python train.py --n_mels=64 --hop_length=160 --method="mae" --encoder_norm_position="pre" --encoder_head_dim=16 --encoder_fused_qkv=true --encoder_moe="expert_choice" --encoder_expert_mlp_ratio=0.5 --encoder_experts_per_token=2 --encoder_shared_expert=true --encoder_width=128 --norm_pix_loss=false --learning_rate=0.0016 --batch_size=256 --epochs=109.1
Rows from block 8 of the encoder of a small masked spectrogram model, named by matrix and row number. Rows with one number within an expert belong to one neuron, the router's apart. Each number is 500 + 25 x the weight over its row's rms, rounded and kept within 0 to 999. All counts start at 0. Numbers have three digits each.
After each expert's rows are labels from the 100 clips, of 14848, where the router gives the expert most weight on average: "peak on" is the class under the peak. Only what is clearly more common there than usual is listed. The data: melodies that start on their tonic, played by one synthesised instrument. In brackets: how many of the 100, against the usual share in percent.
# router: router (encoder.blocks.8.mlp.router.weight, 32x128), inputs 0-63
# up: expert up (encoder.blocks.8.mlp.up, 32x64x128), inputs 0-63
# down: expert down (encoder.blocks.8.mlp.down, 32x128x64, transposed), outputs 0-63

# expert 7
router.7:467501474502513475501545472415521489511474477484486522499490524499536534545488509478534525499497468550503474496478480542488504495559466492499460521522516522511493486520517467521494486466516465
up.0:493521482545535490526506486539465506509517584510459489529495501501532470523466466455480513486476504509497489483490487542529453487471500490503497510470515516487515517551513504520476463508499526
down.0:481563457513491506519475526516515490545455535546478489516495504530515506514508448520517491503514493444463477472486501449515560472473483538465534505504531489510475476492468482457501502489501513
up.1:564484530535531500526477446522497476481536497532534467491476484497514486486522521469478511530508523537558498487498517517486517486472494483494538550501530466481508481508477514494448469531482546
down.1:492506533526528541478487494521533505482514518453491455475514491504523470504467501512509501445457509469557492533529476547478469508477519487460498521473470544506520517536494483488512513462530467
up.2:482533492528502507512506478527490489501479509548504497526481535527493486538458505451503432531474523487515498498497523502541539528510503510465513478465479486502497512511461519512482480512499451
down.2:521502501459488550509474495509450506508517493494479492488497484471513524513501487509509490465471509503516463472488461532447507534471488482474484513474515535509481506498493557491508486501525498
up.3:508496516537512481498484499481503516483498510527590488510451509519508468548483502462466453526519530526554551484502535503508473512505492529497487522497497508465508492493516473478477505502486525
down.3:525466522447552523544470481533515487492510474496511511500507427489500493504486521503540517492499484527526456524532512500506515524507540486502500503504477520546467478496485478509496520538481489
up.4:473498526541531516508486484487518476493512521496492515508513468515526503560450480467479504439516497502498452470495473522488533511523490496489481475489476515509492541485527491495484487481520519
down.4:439506488489487478445485484485493507507467535525479494519519523523511489504511525481529499528488505504494478438490509477511504462534472529518517497509560452522500495482488489488490485478503516
peak on: no note (73 vs 28.4)

# expert 23
router.23:481544480538521528476496488520512515497494477490506537466494487565533518455507546505503531532498460495480532522477500498471489508493486502509508513495531545531503478543514500495529497516473467
up.23:537499516473536520495497511475543463455506509519504511496503517526504492522466495510519472515452457507481515498511506476533487475494505499505501495504508479525511481444451549499500479484506481
down.23:501511486519519497484493503480528501461496492504503528496500450472478479501515490498521507473457444518483554496464501487526521488471513513511481533480517501529513508508502505532465470541489511
up.24:537512502509496504528498499492497513519488438511470495482474502495530507481509531499498521502585466541507504538526497513485482518552489492513516502519520530474487520478492520478509496455509508
down.24:501472514506480510538480466495511481465437501486493468485493473486478455539483523493498534512488512529501484509488471489499497479507567497480493501522527518505480509467539503465519514519509496
up.25:498509511513530482495498511511490475494489467506470515561487440454477515462493509515466515490478497503491489531482490475510531497524530471478485503487531565478494530501566492504495493476521488
down.25:524519491526508510512517494552500503503439502489510484493506499470484460494510543466524533483495517537488505505498476560499479505464557500510494441502478498478525467519485508489492509563463501
up.26:440468500491515522520490505508493485493502504511511501537488524480467508503447468467508472516503532509505516450508516503519545516460515547479513502483484495485497473513507508523505495536486510
down.26:533539458506483467551491505534505486501484456510541511518492521468517497542526454452451471523489517488503471501517517493502522499521506496526513466471484533470509492483503481527500453539451478
up.27:504488487527528523522474492466462492487483493546521484501471500505498479546525481508541463491501525502555520471519519519496506457510475502469568533514518491484550502497541495536456504512483490
down.27:477490509461484468508529507496524508491543514456493502501463482473502486495475506512492500448529497553452486495480490535483507516503539512513479498499506505539508478515523511515543520473559549
peak on: D#3 (34 vs 1.1); D3 (29 vs 1.1)

# expert 9
router.9:505495496527520512520486515486502481504533499480489485426505509503556513509506498499464505510498506524512506501490473513511461470492523479481487480505545538444467471525529516461514482490506490
up.23:482520478471480515509494518524457491520557518494493521485490452514483492533515452536531513511523486483530505510510487492545480450527500490494497518507492532476491536506493486461499513482501491
down.23:527505500534538496520546489541518533529525502522471538525485478451455463497498481485457523516455469482508509507503508508500504506500484505518518454489507450494452457501498513470465497522502475
up.24:507482489528515520537521510504498485517542511481524507458493494518534487538498494500499482484496515468510508501470511525507511408457511497478495513484509519462498464493528476492528471489495490
down.24:509471477486497503520508519545517496493492511519529547543504503534483494514520503500439498544516482493511505514513473499505475514481443500514453538498502510500407470460505531479507491486521484
up.25:492535496496538488479501464476470513505485478493470486506508514457478494496488461488497546509449508509485514499483487482480503517531559532540509506494469461490482467538498514453512468567482515
down.25:534533524516522497469493475507527512517499509475515459490506522459528509433515524526481520472501519541478466503493475548451492500495516502511494430502491473532490504519501453514510506531480550
up.26:537471489481493481479500503524500510486467530533479506513517518511517485483490505489515482491456541536511482468535470512507500538481473495493498509550526545551514521447499538539469519469528501
down.26:495504492525479469484495524489483498514532505489449469466514486488543537480508473523480549472518511510517482507510530523507500473560442493454527484508475491542528465490499496483523516529468456
up.27:513461513450532478512471530496520476469490520516475470539486494464492495473439524487495531478538499532506501553508500494476505594515526469501504496503504466490505497492485515471516484533517539
down.27:460487551475503515469516504520512517503499478481541499510540495518492538514482512505548499453514496493476506500507520489487540533513511521494464487459494521516536515491503472566491540506494555
peak on: D#5 (45 vs 2)

# expert 5
router.5:540487518483463519492484511512523474496525535508497528459489544481481476472497496505525510540483475465487487465524485482497491481473520501508453481493508459476490534484450539484499522507503519
up.0:460494512499496501510473490510446540502522443528496479543494479498502524505508460494508469497440526499504510522508509525444507513514547506497527537513467505510492469502479467501491460504506498
down.0:485536504501485517484460521496494518498508476520500505499502485542517492532491493470463484485506484532474475517515481522509479497507541508468556487466511531488468468509486548529501440485512487
up.1:527496470518477527511469535491495530512544501517469467502490436507481528490460487470481534480501519493506505497461510539495527494499540517482549516511483492523505478522467482481509484545485478
down.1:461465506513493531495494463482482494489483533525460505558519471493516470542469528464465431491499496528510492520459501570476512478483546505504528506465535512505471505493505490505504455494489512
up.2:475480496497472505519532486481481530498502534500467453483510527494535535486498499488517480503518555495512542494528499555489478561513468491494495526511499503482516516479537504497515535486522510
down.2:505516484522521483472496512486476515470496461486486502523511470461467501540489535499495515449511481501470494499466483505494512491487563498500519454511513534517484473524511500488475489537480507
up.3:495528481555502487493493526462506465474529457483555509518491491532498505502473543498497524510464463507510438488494510470531480474468529504488519503527472546486538544534480485498480497513473491
down.3:499510503531531504504544527542510529476518519482508506497515488479449527516487497536523492443445501524485468483485496504530504489500555500503538443513508512516515476505542492517486467517482491
up.4:482517434513486493494505510475464522539492468521490500505508478511461538546509510513531498446519486504489489537496470512490509467536523479493514507550484516516517503523476491498500479457510480
down.4:524477456523488484481506509467560464495517540481494530442494566548503460496541519495491503550472491509495486534489511504510471491512521528515470479507526464485514494477493465498534525483508500
peak on: no note (97 vs 28.4)

# expert 26
router.26:474558522498468471494513493531451512510503490487498451540496528494527504482501527513506508508497552502490492519493473492487507517524470471499493505558483521490506505541482438499527537514477452
up.0:499522501531502465507477493501485520458497523492532461530460504542518496513463505501502481475499504507528529547485549476460454497498492515529505521525444494509533487505503453532542494479474480
down.0:498510499483539490518477476528452469482550457499525510494480448558542490539471507520496480449474545513553494533491507533523480482535492514465472521517459534487500535450487509535489479510496536
up.1:507524508510491506521492485541488503475480528514530459497477515480481481523489485463510473499497472477554547461440517493504541516488529551525501478515511474472500456476473531470481458500512515
down.1:480475528490514478516471534502474471493509492479469512482495471507513483485483561529510519421536526525477490498498496503499524514507500537530535522467503517485510469512475453489502518510557545
up.2:498478517540550487504487503494510494481453533498490507562500522492484469489429506482507488527528476487492501561538547485493460503473512509539498509497512526483500508483500493515511532538489510
down.2:496508505518466534475451470492487516530517534521496527498498474532504481563521467444519455508532515451540539466443514490487520504480534538508496500516515496510489502519495495500542498518488513
up.3:493499509507520526513513458504510495530464461473527501483492501529482474535484505532528508517506480548516504493472502478497517463444578505485509495498523511458500500479506467554496475505530493
down.3:537509504535520510502511517521550523483528539530516477523554526477543509485521499507457485482421499463510496453486488502476545484474458517499548484478521500475486526486483547537538517487536487
up.4:516520497508461480497516528528440499509544508489497470494513462496563514472530524541504523484499497519487476505496495499488510469502450473482509495563506526498491540525514481507489508469523467
down.4:491450504498532428462524525501521491515501490496525502480532504493494542482484449529506502529521493509490488514534511497543501462508484486476488513525462497473498468504498489505519517502495477
peak on: no note (94 vs 28.4)

# expert 0
router.0:453491497480501498509526520452473462505506528511505501466539505515495495528470479500518529485487536467468516488504473454500467523480473481495464509514420526454494527525533464502512520483521531
up.0:504541498483540546503492490438479466493483525511554517511508540508540484485480486507511514510490484507500508490490478515472487498485496498506494516519480519521503484536528447521485510489515505
down.0:465538504527481520521512488518542503529479541494512504530457539496473512488514508540520487473484477501511471516491468470492515502489485480483535512519477473536526449500498558536512486491534446
up.1:470499500549490507485504514474483527506520521494515509474499512510558508548457480451539483501479542490498465529518499485474485471537475496456498506509478541485490496491499499480494508504486505
down.1:521462465514564484519514495478491492497504537515501466482479484505517486461500479505519532504511517486501477512478521481486541482496490527493485517529548489507502496502507526476518506501499500
up.2:525542507503554502499487486511527522481486502494552531503509504500502509495466530435523527485493493512488468429520490513500489521485467497499505508500518533537508494529499497551505519518486504
down.2:506541491539489481519475470542516474520528512533507493521497489506544513489530503464481502493513484512469482518463458495486506512473493507446472519498486511527513478516530570513513442485511472
up.3:512526502545519491496501488505510515493461489459533513499498498525517510529506478444512497499492523542509464436482507551494476488546468521477488513477497517514495510509514506511502446488485523
down.3:470463503524506468532473461529535499480473474501479493494483539510484477464501490491472534465523477506495449485462461506470488500509494522503473489511520513543504494472510534499486488456509514
up.4:439527508509478473505499468484466514505499496487490512493486517504508479535509468509483496515492515473507507480527492494518495482488532548481507539464511497462516497464479462500468489495510524
down.4:478471537473577499494541526479497507485477489468511503499529461497478513497561505495509505487516473496467489483509484521493481505510515462537513486507513461488541440496470440483477488490533537
peak on: no note (96 vs 28.4)

# expert 18
router.18:523507491536487507470477504484499519527507491505460557493493466497532519493477508491518533470456500523494490532533477510509491508507506481461494503541487535479472527498530493546508528472496495
up.0:491510487535540515519487491493525462519481554513532480481500568575516495490481511468488477539495512468493509493477485519512502528517460508504495499472486460524519486497485493490503499512494489
down.0:477499501482476510506452511463458481494479505526528510483496477487494445506435495498491496479500502498547534501485488508500495502480509533476523521509526502496473501472496492464520455501488499
up.1:533527522463467511503520500508483450513508472518537505509488473475539500467538530525474503481519512527504491518480464534469475486516466486444506504543543494501473518489533488461455465483519492
down.1:494414483496517496461528520482472506481507491503466491482553517479502516483537484508550507495518502486481557468520497512561529474516498494496487455496433485474496485501505495499500516511471480
up.2:476502530500499489481499547502502512493518536495477504494491515452474481477439551466561528489506520522483494521534519520520506521487500476498483489496460512529506482497497524471525540510515479
down.2:516501532502503453500545503515535480449441485475494462521493510509483486457540473498503496474474489510484518499523514517473484530505507494521486497506516465458510489479476502517472478454485479
up.3:562504489444492500496484489465492480486496476504519521523495472449524510477473525553526530471505462521494463534512473490510506468516481484468507527561548491488493529457505481485467489472519479
down.3:518453512501486532514532509501513471510529456530527489470535495499474491488527487485545509519502483470457516474502494473531529491522484464502488423526445484509518486513496501527489507528488488
up.4:477499493520489510497489506480504541474511511499478481486502457462445495500501535501502525513484460466485511510465529475504524513502554554532513489482491502497506485509442477463513516543465511
down.4:480510494516480500481444529510497462510498531532483497523534473449504533493450505537515505507480533460476502518477479452507499494512493477454514460488490481509483541486541503469487525530480500
peak on: no note (100 vs 28.4)

# expert 1
router.1:501498500515475472492483507565499515472529487486554498508503482486469540484531491475522526522504517443458513468490530471527497467540492528516520487478497472499471504512463500508497500527484467
up.23:494486514477531489531477556480487492496504513523541472546477524481534515496516516505460470487545511508514525526487552466517488486485477477514514501534475504497535488484535485486519513516479470
down.23:536490496519503530508519488517518472531499518513490455494530534474524518508540509472493448495544515493546519564461477492521517501486537480484501531472502518487486536509481520497479489502522512
up.24:519524447486506491504498511480487501501513511510499492538508558502484518526520532498510508470519505470500483530515439533454447488514478469430493519515508522537524496527499494486490475498519526
down.24:514472493523477535494485521487483486453494500516470484521495508495477545480467478522508526517537464488499452521448478487505520499485521516509545458503428512485504522521501494490540532526471474
up.25:491498472510478490524493478518501454529495513518556460511509508515538495522531528538466484498474482463511481519458498502516507465473486525497500518481474536501480476492499501507501479493479453
down.25:477462545467514506479485512514492545500511490485500515534487512502504467518494517504478485543533543500481539485508519486548518464548495507511530525500523454460468462513494459461530484542469514
up.26:513482471499540529532489528466512500483482525537467497496487518495570513514454483484529469457518495498513455515482500482475492520499501477487529522519497513504526494487519485440509476493532547
down.26:534523475505549475493499547460519467510497503523505473497461491506523517494529495487489504482540512530533513484473507505542477455505478477492498484495479470491511499531507492512459506475474461
up.27:491435479500475472490515536512521536474534478487501489497502481478472468491478487500478533440540503506506493510495493509504515470460535500486490490532538507460490540512528506468488467472518571
down.27:514498479448537500502524535501544506485463513544509501488527494494438510473536504497509514479478475530516474492533485481498511505538481515535473503534486507492549503506485469549501511499530457
peak on: B4 (31 vs 2.3); A#4 (31 vs 2.4)